Weights of a small image VAE.
Model: 4.97M parameters, encoder norm layernorm, encoder activation gelu, encoder moe top_k, encoder num experts 16, encoder patch size [4, 4], decoder norm groupnorm, decoder widths [48, 96, 192, 192].
Training: soap at rate 0.0036, 5500 steps.
Data: trained on short English words printed on busy colour backdrops, 11.7 epochs.
Rows from block 10 of the encoder of a small image VAE, named by matrix and row number. Rows with one number belong to one neuron. Each number is 128 + 24 x the weight over its row's rms, rounded and kept within 0 to 255. All counts start at 0. Numbers have three digits each. After the name is the row's rms in percent of the matrix's.
Before each neuron's rows are labels from the 100 images, of 14976, where the neuron reaches its highest value: "responds to" is what is common among them. Only what is clearly more common there than usual is listed. The data: short English words printed on busy colour backdrops.
# fc1: MLP up (encoder.blocks.10.mlp.fc1.weight, 192x96), inputs 0-95
# fc2: MLP down (encoder.blocks.10.mlp.fc2.weight, 96x192, transposed), outputs 0-95

responds to: black ink
fc1.60 110:092137153131118168123118132128108142148142157093180132126097135095164120094113140093129101080157095150128121113127136167105103089124165134105113167145102138118122124123137096118102126159137137164146129162144147096117166160139143175105077122109101114089142139153115122155121120105172163147
fc2.60 141:176141148112104104166151101099132114131127157152116116125126153131123161129136098115074136166147141097145144151117122140087119147099093100139105146113130124134100141120194167134109133126143136116172125133139141086119136161151076114079099123197111153122122134115127106145163124107127119160

responds to: purple ink
fc1.177 094:131127119115180151129156109086120163146144128189178125139131163116155137145126143121126156149134151071156123105148113192144113108132153131161153108160175117130111144130098140142128129132128156131163135159181130110132135148146132149131157148135104149174104140148133117146143184144132160120
fc2.177 139:099132132138079138139093150140127120109113166095135149114113104145089143116116122134149123088128084196107096143133146131130151137123124152078093125151111124122148101143187111122100179125132084093106120103112170122115114115089128110156092127142107120141128139093107147080120110136111111144

responds to: grey ink
fc1.22 082:138092123118154123121113126109153131100095165151120123120129076152129099097160130133108153089111125150092152143130090072131090107104130141141142107076158154116117124120163113102122115118130102098153088128116131132125107114187143117097122099119068130120100155107135098108131079101123106141
fc2.22 065:124159134098137106138124111134157122150122103078128138137132124093149112138121103155136114164138147131136099099126161139071155085112104155093140111167084098118130114130072190158127114146139135143127144138126147111104138131057151123166131140093132132160134121132105121150104174158111138111

responds to: white ink; yellow ink
fc1.187 101:114122125142107138126106125142157141162124111169124184118130143129152154134147127118063095136135074138134142167132148144117130165114135113108111107110130089147130122149120135116147193159090121128116113149096122073170095120099089113159133145118113116176144174125144107128098140135124165105
fc2.187 082:128152108156131103138130113164125129082103125118148117083139133154090098122128112097189136138151167108109143114150142126164127107124121096159146132124111171119135118127141133120126076126165136128157137090120143142091130137162132157100118126226105152110096127131118147111159134123140096150

responds to: yellow ink
fc1.169 086:120117097108094139113147100114116134146157121125166135103147164109148115158116138116073122102124102162142121117134118068109137101107152133098155064143147124099114108120134113136123165148119127149139155078173118095141099145160084148124121149110126124157135134122120094056137102131150147116
fc2.169 079:133129163133143101145103139138122092098095105118106108143133127155068100105148124125136145190137152052127124132131137171183111152174083141158103128116105117146159124132173129112120105089123090130126108144112112136106121101095146105126154117148150133126127125130136133171107159125104116123

responds to: white ink
fc1.191 088:149152135122169178150136129130143174146119175155131136117151140140152157111192158148154126174140106140138120164136136112146130129154151206135152082093125130133126117144141183140117182166106125101156117140119112109136122124147121124119128103126115121171135144143109150159147156149144132143
fc2.191 124:139133135115130086106149105155117139118104090106153138139127129121125122120105128135126130059107169072126110097121128147079116094133134067111113122150131140138146120112108051150138107077154156140075129126121135149092138124117120114148130160074133152091135106144133115105113128108134121144

responds to: bold; red ink; yellow ink
fc1.113 100:138137129092125142161135126098127075110090148121106137141127099080126128133114126134121157097076126153144150149104134120129160095100133184129106118135153124126171134130133113157167159162125144123111133114120139150085156136144115112111153085145178162111169072128073146116136107142145141137
fc2.113 088:131118119111104106131144146167129114092139162112146122139137162165156129148103118136163115160148147179148118129120139162157149146201146116147136145136102152129073119119113182144116092099130123117199120179139149133156138145114138114138108110135104136164119171144150127095107128122121116146

responds to: yellow ink; white ink
fc1.146 079:118093124120099127082121111118131106106101076134141185089144163126115124174114115096093122145077136086125130138093140162100135124113140107146126122129107108110108091128136131101109150164142154149107116104113113106126125148111091087184120149130132155134144150149161103067124123121132147101
fc2.146 078:122122115116138126176129100160133107069141184126152109150138123153154119070125114141139142150160099138135124144154115116188112078144121161099138143135144148163167143118128097146129130107105093119145108136149172170180139113098129173113138122140103123092105112136125146136151109120103110124

responds to: pink ink
fc1.173 087:109099108078099123132102124165128086107088128127134166099124075150116144134099080095104164108121113104099151133126108142127146129095061117130117146125118118174129124129122139101159104136114162123121118120110163132132139111115115151149146123092108120108097092139164135079136084120090127152
fc2.173 055:124145144130113111124139119080164113112149135109133103137130162126183106099131134146146099150119117169158091086116124113177130121160152150128152133120096138086110135108127156116084140114138089133139151087140093166164116134192104129147143096122077115154148152117113104102130130166131119139

responds to: orange ink; red ink
fc1.148 096:194114137169145106139130119118154092123158124152137131166108124158140147104126191122107133123134159141124144139083135152171135106111091138131103123125158132097171126107144131147104121107185155116181112156150119154105121095163124133121148156129148133149111135143122151077125130110118173102
fc2.148 070:109139132104105114119108150105117131135099138127156124120149159148131115142122081129178118131119130155140125122129151130125146143161165127132156133140077150140118142129128155099161095166115128124081145132116168132157152206144101142117134098188075150122119090118136137100117113086107086156

responds to: bold; white ink
fc1.102 126:133094132113107133129115095116149095128080160116142193096119127148124128110087141087105075094110130123135158159113109148124134142105104100150130114113158089138134106126095147121110157151105115101108138132091102080139130153152123124162088130134150142156154186109153131138083158139132131118
fc2.102 114:139145116133154136114100115159100143104122082152091110152107141146146136109130100118133176143140095066148133155127129124090149152137134157124126121129112123104145140138095112151127147109128151139170141100116123159076116095141115122092149116128163114088149072129152120159183082086138147121

responds to: pink ink
fc1.72 072:095131126111190141118141162113117107128116158136093151150144143136102093129155143118133135127134116081122145122128143123115130104137105130146174112123131165071132090151142187115134106181116149116132129130182163119097157095150156141080116090130114152140122138154134103124142120098172121092
fc2.72 102:152125140125124116160082102130164140105138155115145129118129148133161137107138159158134126153138128129149139153138105118187097200165112150069141154114127120168151155086136104102118176091137156141203125105107099140151131142122141106150132127117124109114108111146133119115135139163130130150

responds to: grey ink
fc1.139 095:142146129130154114158102130123123114122143131116115109103101127118155105116088120149066092127161134101117120119107124130100122133111141099083148132136123139083143090093146129108059154160148109118117129129128132105107146109140123114113086104159134163114099123130115075077168134103145111064
fc2.139 088:105109160157113094112100128100091159112116131109096144112123133134146148138123158115137152093084089180137120131114105110149156126120087150129091128115133090125102102151106083133141155085138111128169128092131098117121126130171143115115125143050109085117113133089127132139119127131136138174

responds to: black ink
fc1.37 132:138148115147106119110114193158152127138108123158124119102146137123094109121130122159120121132093164149101176144161161131126116115109170133098129161106131158136122127165151138119105118118124133114173149138130105120152136143143141058090100154124107167095114144100110102154163095123067109139
fc2.37 110:093110153087166167106131079122142146130137153146165150136142114135119112129158112122117132149155094096139139126114093150145090141146132137151178123143130151107124134122126174128143122178127183126120122156124122114153167144126147121181183114148146118138115137137131202132107161132130167135

responds to: pink ink
fc1.45 078:159126134126114139125138116164113130137140113110124122095130166130102133163125098103107126140141105097103114122149127158118110145129088153137179119135127126159148091144143125085132131115160127136144115119148157082149117070116089175139104178092113132185132162125195094102114156130102124115
fc2.45 062:096119112106141114102115121118125124114116130161141138158140095156168117092140128127150112140125115138141145117105143132160172093127168107104077128152121136111115146131088160160120125163137157107110152126116119156126141191153116116144155082201110133087123117164116155126151085110159159139

responds to: white ink
fc1.78 133:094156116105138142114129158150086158123164156079153110127138119094176113119102117128153084091129089145136123163134142127122128082107122118140131128113096124122118110179131124129132144181148107181127137151155156135138160165113112155134100137108109104107166177127083131140120139109130133165
fc2.78 106:142133140099160086130086118131141086089125129164134131125134138116063143115120145116129184130125153087143138129123104143159159137169125124138115129123164133137140130097141075130114096104105135099151134130100146152149139119194116101132126117187113141122082107134158125094152121087114129102

responds to: black ink
fc1.104 085:164131115117146137183141142156159164133145160153144130127121143155166171152082163141103118138175137087134111172158094129132144130126090168171143116164124136132149115143121150144135176126147139145144175143162128130146118124122114146130120143130159155168099148126107156116157176149156128135
fc2.104 074:081143127107120134073128125125077105125131113096148107134160149126108115096133107145157138113112123099133115075135154126155116106169130142064135144142129103114131118155135093078120111162101142069133111117130157140118150091127110129093135125140091111096140113113159098110101083106095125141

responds to: white ink
fc1.89 081:121091109078116120146105118107132129059133165140110113078178155116139123132120123093115124096149131115121117128097112104127102109139139162115108110134125100135163075098163112145123159116134109076138101111118086122129123123143078118095137081130091149133128148135130099092147102103136157117
fc2.89 072:119152127150115126120133114156115108186080090139132133149084115144114136133120101136110130148123186126116122138169119127110133142082100118106161107111131132116071103141118145138147086133142099113103128124114134127081108109113192138149111147073115125099106133116141142179095131121081108141

responds to: red ink
fc1.53 064:155128132139166106120125114145086097156109114115173163122104120140139147132117151142084127156109138146137132130095162154150138113122118155113107164138140099149131122140084132111091137133154092135101097133128107176128146163115137105171145162070150141092126108130137177080155122095134163098
fc2.53 077:118109109115100140118099141137178160093164150140117107138155169129097139134167125125136135121165148134112122128133127100132119127136131124143155135133120154108169153138182183132142123132116165140152126119139162117128124074128119143103142122245109128145132124125133121106096155146130104110

responds to: black ink
fc1.141 140:148146124091119130106122154108159100175121147136088119149147100080107140144112079147115149096156141139133115129110120101091112152114145151134158119160141143139135144105132126106154121148095114087089143154102119090099125161153155160148104127134161118177153075122122163130074125127156137103
fc2.141 114:116107138151126094096133116109141108118175145144132152141139110138160157134139144161144130175128115115105139121160174155169091158090128172071119117116164120143134117143170095154136120074143121125101118125123143145133143116119179102147159151084088141111097156125126087136134137143124154103

responds to: black ink
fc1.18 088:185126147108127090168134108109161106138137118153135160134138137165144125133136160100083120122105157103112132114089132102145129089102083118127129102094124120083151096110116139113114132121144141102140113115159125143130114101140066148140144145092093163133105128161102137050142138100126132132
fc2.18 123:094130097120118088098080142143126157141137141132114102139109105116137143130113096134149136121140073111123124142121128155135112117123123125142124130118133151149184116118118139148145121118158176133196118126128137103064176123072197113099129119201119122110124129125126126147124128100121116139

responds to: bold; black ink
fc1.147 136:081170103163142128131156145161134102151121131148136146102126144109101133141122169138113133155104170115128155163166174129124126126109120099093110157149168118129091145156110142135109085159117126106145155174107117109128132115120129084080122141140138155096107129088130103153138136110067102118
fc2.147 164:155112143146128118151114174160108136099136131114106130096131174152110155133128115114119103160132130161142164141125149099118169175189149141096111155143144122128133137089082152113140123108186111099176140108142128113087135155136117088111111137161105140114161127137136123133187135132101117155

responds to: black ink
fc1.97 073:177092096095137119128120148083163139102142157156147106134149152149141153140102143151153116134111153101116101151123107140110127090107097168111135099158126115090152141119102151118148198149150134102122155124157150116112104114085095133133141133165102144151093144120091148126105146173114110141
fc2.97 133:113121130135106129147138092101129128107112144120127128140127120113170126120124122113116114138134058137141147115135134134179116189140126145135130123112146125162125116141124080171119104099117106166146120145135127144161152175152176120143133134024154101139111116104134121110157130127174154127

responds to: yellow ink
fc1.91 095:115106132109165172128149148142124109094097121111152157091163111164139144150153080138141118138158170105128164146126127109120110148120131098140141148123096159163129113089124173081155136125105126122136135118093157103139140159121154116154139112165103146073088142106112143178145100098124139137
fc2.91 047:126143124159097115134083123142157174128157151122084082156136132089144089109093143129077142127119089145109106158110105133129168130149123140084124123113128134105136129171162075180101155129168118145140113103155143115128129141104159149098126141110161115157125128158143102108126141156154139120

responds to: pink ink
fc1.156 089:147075104157090103096135094128121100122134099121179138118095123142115114119084111098129095137136100086099131115143120175153126131096117080117123115146161131165135121124107154104098141103130152127113145150143162104158105116123123158174133163110116115171087135091156127107121137143085131103
fc2.156 057:124175153099146109176106134097157149118131126104113116157144140138153118125141119159150141103108155170146144099123135121114198158192123136097113149137078136111120155134107085090117106156172145146144152113125129148111136113159111134106124100085126136097124077153116111110144130136127139152

responds to: red ink
fc1.143 074:147102125087110133135141120129117104140102176143160137135115109151134152112126103138139164099133187131164077104131133127150150122115109146141139177159144126146137129121117161135122093094129151133156171115115132187114164148171138149129146118109133110086107077143141153088165087103142131139
fc2.143 061:129135121136103098077088137169161158088153086107107120131139145123160114145122151107137108154146100108090192115113125130159151131141099145126140132089081140112126132166132127105128148182119156124128110123140124083146088138115101137128113116124115154164154163086105144148093162131119147122

responds to: red ink
fc1.13 108:118154125139119125145118117167145125164120100106130163174115101126117139108166155133135160121136132115152123117140144157201139133113121138145146113120138110077119138164094136115117107124126199139134132161130141172114133100147120147120144152112119136150177081157124165068130172114111099116
fc2.13 069:135097090112141110132168126087126149085156170146121122126124144155155151136108129116128096136138124144116113107131093113084115196135110119116134162124116132150093129110147118140143114122143079124115123107158110118121133112137119104105094092148083100090098168103140121188141086128169158150

responds to: black ink
fc1.111 095:160140146164089106178146134147158136160114173129153167131144106143157144127193138142146139115171163151134138130153170127184158147127155162134135145132155132149174103147144167151149162124159142092140128145097134157161137132158141153148162106118116141135133139130132157126159110125138137143
fc2.111 058:100123148088173137095105144121130129075147089127107116138133144161123158120111107096132122174122069109159128133088108125134103143143084146157132112116112120132086126151097099118138094135103114175124172129159152130105120134177098157148157139125132116152135139104147140091124175111146137148

responds to: black ink
fc1.178 127:124131158157113159107124137131085173116158133125137176159121113141097117107115141050149121106126089114112144131085155123125141084146155143104105161118147133149095094130123122122095140112159127126133083142129136114109167149140103146122102130127134170100162151145146115159111102091119182122
fc2.178 106:123134114138110091145074128137164156108144134127107130139085153097173156101152136148136100125111083128133092152116107122168105174112096139149149135156119119124188138142176102115130118132136163152082149138124128138137120097136171187105118101102125076119126087135120138116135121126112119121

responds to: bold; yellow ink; white ink
fc1.35 110:157120150109156166103075155082151131109139096171114164133182156130121159159152148108122139128121154107130177147097144136111136103123127150133145153146143131139153133130154132125135150145127128157130119123095120084127100139143095116144120179182194149122143137137157126127098096125151153103
fc2.35 083:166123099147134089159154106164123123136117175111125098113058126108152115118147137140127115127101087168142066165140128150156095133142113103129127131087130129137156124136115111152149126104130103109200148104128141141120120076093131151134132099128114097144113129164093136136150122130162121147

responds to: blue ink
fc1.28 115:112132124164138090127146121119160086137128116074159163156128113179125110153121093164111146139145110103113119116147148113142144164119114140127139095167141122135159127123114156062141153155152189135146129116159140112167105133140163149166154095098121120151095125089126151112166139124108123137
fc2.28 083:112123119096105149095137118150122169103118133172120112119135114088153149106115131103128099117130121140126131133118116150117132062130112132141116156124138117120095115141189083190118102132113076138090137158107130113082164114110123114107084141137134130116151139197109121099089121111124106137

responds to: white ink
fc1.49 079:059118102130136142133092138109140134110129120092117158135149130130111130134151092133077155139191129117111153098147146113156111159089077130107164130141123106099102128138135159078125098134088168145138132125157161115140094115140145119139134139117089121123106094150126132058126124121148129121
fc2.49 074:198116124123101107116122105104108105119135150148140116097112134144165125147128146094170120109077091149131114150087123145113175106102146107088127143126134136142135135124088111154135158138148083116113130115098119129114138127196070138101104103126095103116110134115158122164097101124127129154

responds to: orange ink
fc1.88 063:141136119148151135177139124128138110142149133091103125135159148105162156168140146174070151150128149166113132141113089095128096107101064155097159127137110107093142106124179091139136149116136113068162094114157140118124143152122109107125132148144094130107123130138130128087127142150136145136
fc2.88 049:118125141116093128088085124167101101107084071131140129133137132138138101096135114131160093123112074074137133087158157145180142150148137158143111109119099146150157120128166135112145106162126148135112140119113129128123102117137158150174127102066148108141121118090148112122144115110095122134

responds to: yellow ink
fc1.128 078:156093148103142122099113123100095103081151153149131160138156179180132101148178124115109119120126150119123165112095144101107134096115105108121151105097174142121156100120152171161139124125155126129136106100161162101134135147153110153147104141148129137117124126153174119076154096109118132125
fc2.128 102:105166114115107108158135150162146114128106109120120106145132094131121147092111132133143140147152080050139144149135108140190119139145123156119120126141088145127116125125123089081121150150096090099128135168118098152082137090146141112077161121078130128123128129120112120156088130121123141147

responds to: blue ink
fc1.36 125:114109144119166165123141142139152112175088164127101141070134125092115155110124136147140105112116134118097144129079097157110142145145131139154098132139151116114132127092091132120118133134098154103139125153111124127097168133167136123162116101128103152162159133085177127139047140134129123104
fc2.36 114:111159122096096168100120103126118151084160099180100107145139148125112117141144092114093105182158105115142104115096147075158098109136110132119120150133121139089142141107167134115145080107139095186144169127148110137117137109129141142118118182165147146128128118144149119126141119102127132146

responds to: white ink
fc1.171 147:126139113155128129124150157131132105147121161085157138113175122173120129154193113153163146145171110140138142139138164131156114155135141152132153095169154132179181115156160176137156133128146126145135122122163153132153130140140146179169164114116134105145127149123170132120151119141143135145
fc2.171 066:155090116113148076114097114092158149120131102153094135157088144077168098137119109130095091157110156163124130111122125164102149121122135131130139154093135107085088143118068124120131122114141147169156133155118142114146126166097121111105097139123112157134131102158099112122130163137128106090

responds to: bold; black ink
fc1.109 131:141160119166118107137133143184132124139114128129157117073096145134090138139120160124149113126113182122118159151140138136121144137111149118117095138103133122146115102110120143126117171122148157116151174107106117113149152115145130117103111157148124171100112094093117079112152119098039104109
fc2.109 116:145153132109174107168166113127095134116126150128144104165083115129140141139124126106136113136128130182132135105123114156143165077154135148144121125128117116116078141152120084171139125141146101113097152120168144136101170131089161123097130154172129141111139099179122118150085136153136123085

responds to: pink ink
fc1.29 073:107122139119163152125104144099169118094100115140144159135106115146135140125105084085120163178122150091101117114122122164147147125114102160116169176158134155108080134116147133079089133138113143142156128124152151140083143151167163095154128124140093146116079118150126143117138121132161123132
fc2.29 079:137116118144125133106149115159099124130150120108125132126158155104114099135146166161139110104112114072131135166135147137116082074148134118132091106093121137165159129094123150145162135117124156126118116155108123125181122126014118118125158142096149116124142116133148105123115121116117114105

responds to: black ink
fc1.116 116:201101171122116144152134094107133115089120148137145135147088109143141147103118165126136134131076169111111148151093122131127153096099105139117113150072148148106124134062123137125115145095142150103148150131095173140097135112117136102138137120144142149088087119146135147141108085130129128122
fc2.116 068:062137107126166126121084172166159147131136131113110137108154143112157128145123094156093129086155121140131099130137111121115080151139125138130145131160126126122133119182198123134147124147105098140136098133152118117138128161148113167102131143186115131128145132099127110078152164119150126155

responds to: grey ink; pink ink
fc1.181 141:100099140145126155131103129138144085121140144137128178106129161159142127086116109128121105158103109121098148171127150189109151145143096128110125153100105138129122139087156202109133166187114159117172130099124118096159104118126128097157137097099121092126139132136127127121146101136112137138
fc2.181 074:151164132113116100116113107121135134114106112120113095143162107095150108151117127125132140113131135166132133103108101093153101082096119139113157135154135149122160092135166051144098117077156056127108105143115149139124163148157156131091117171143107144119091142139139131116092127114133132118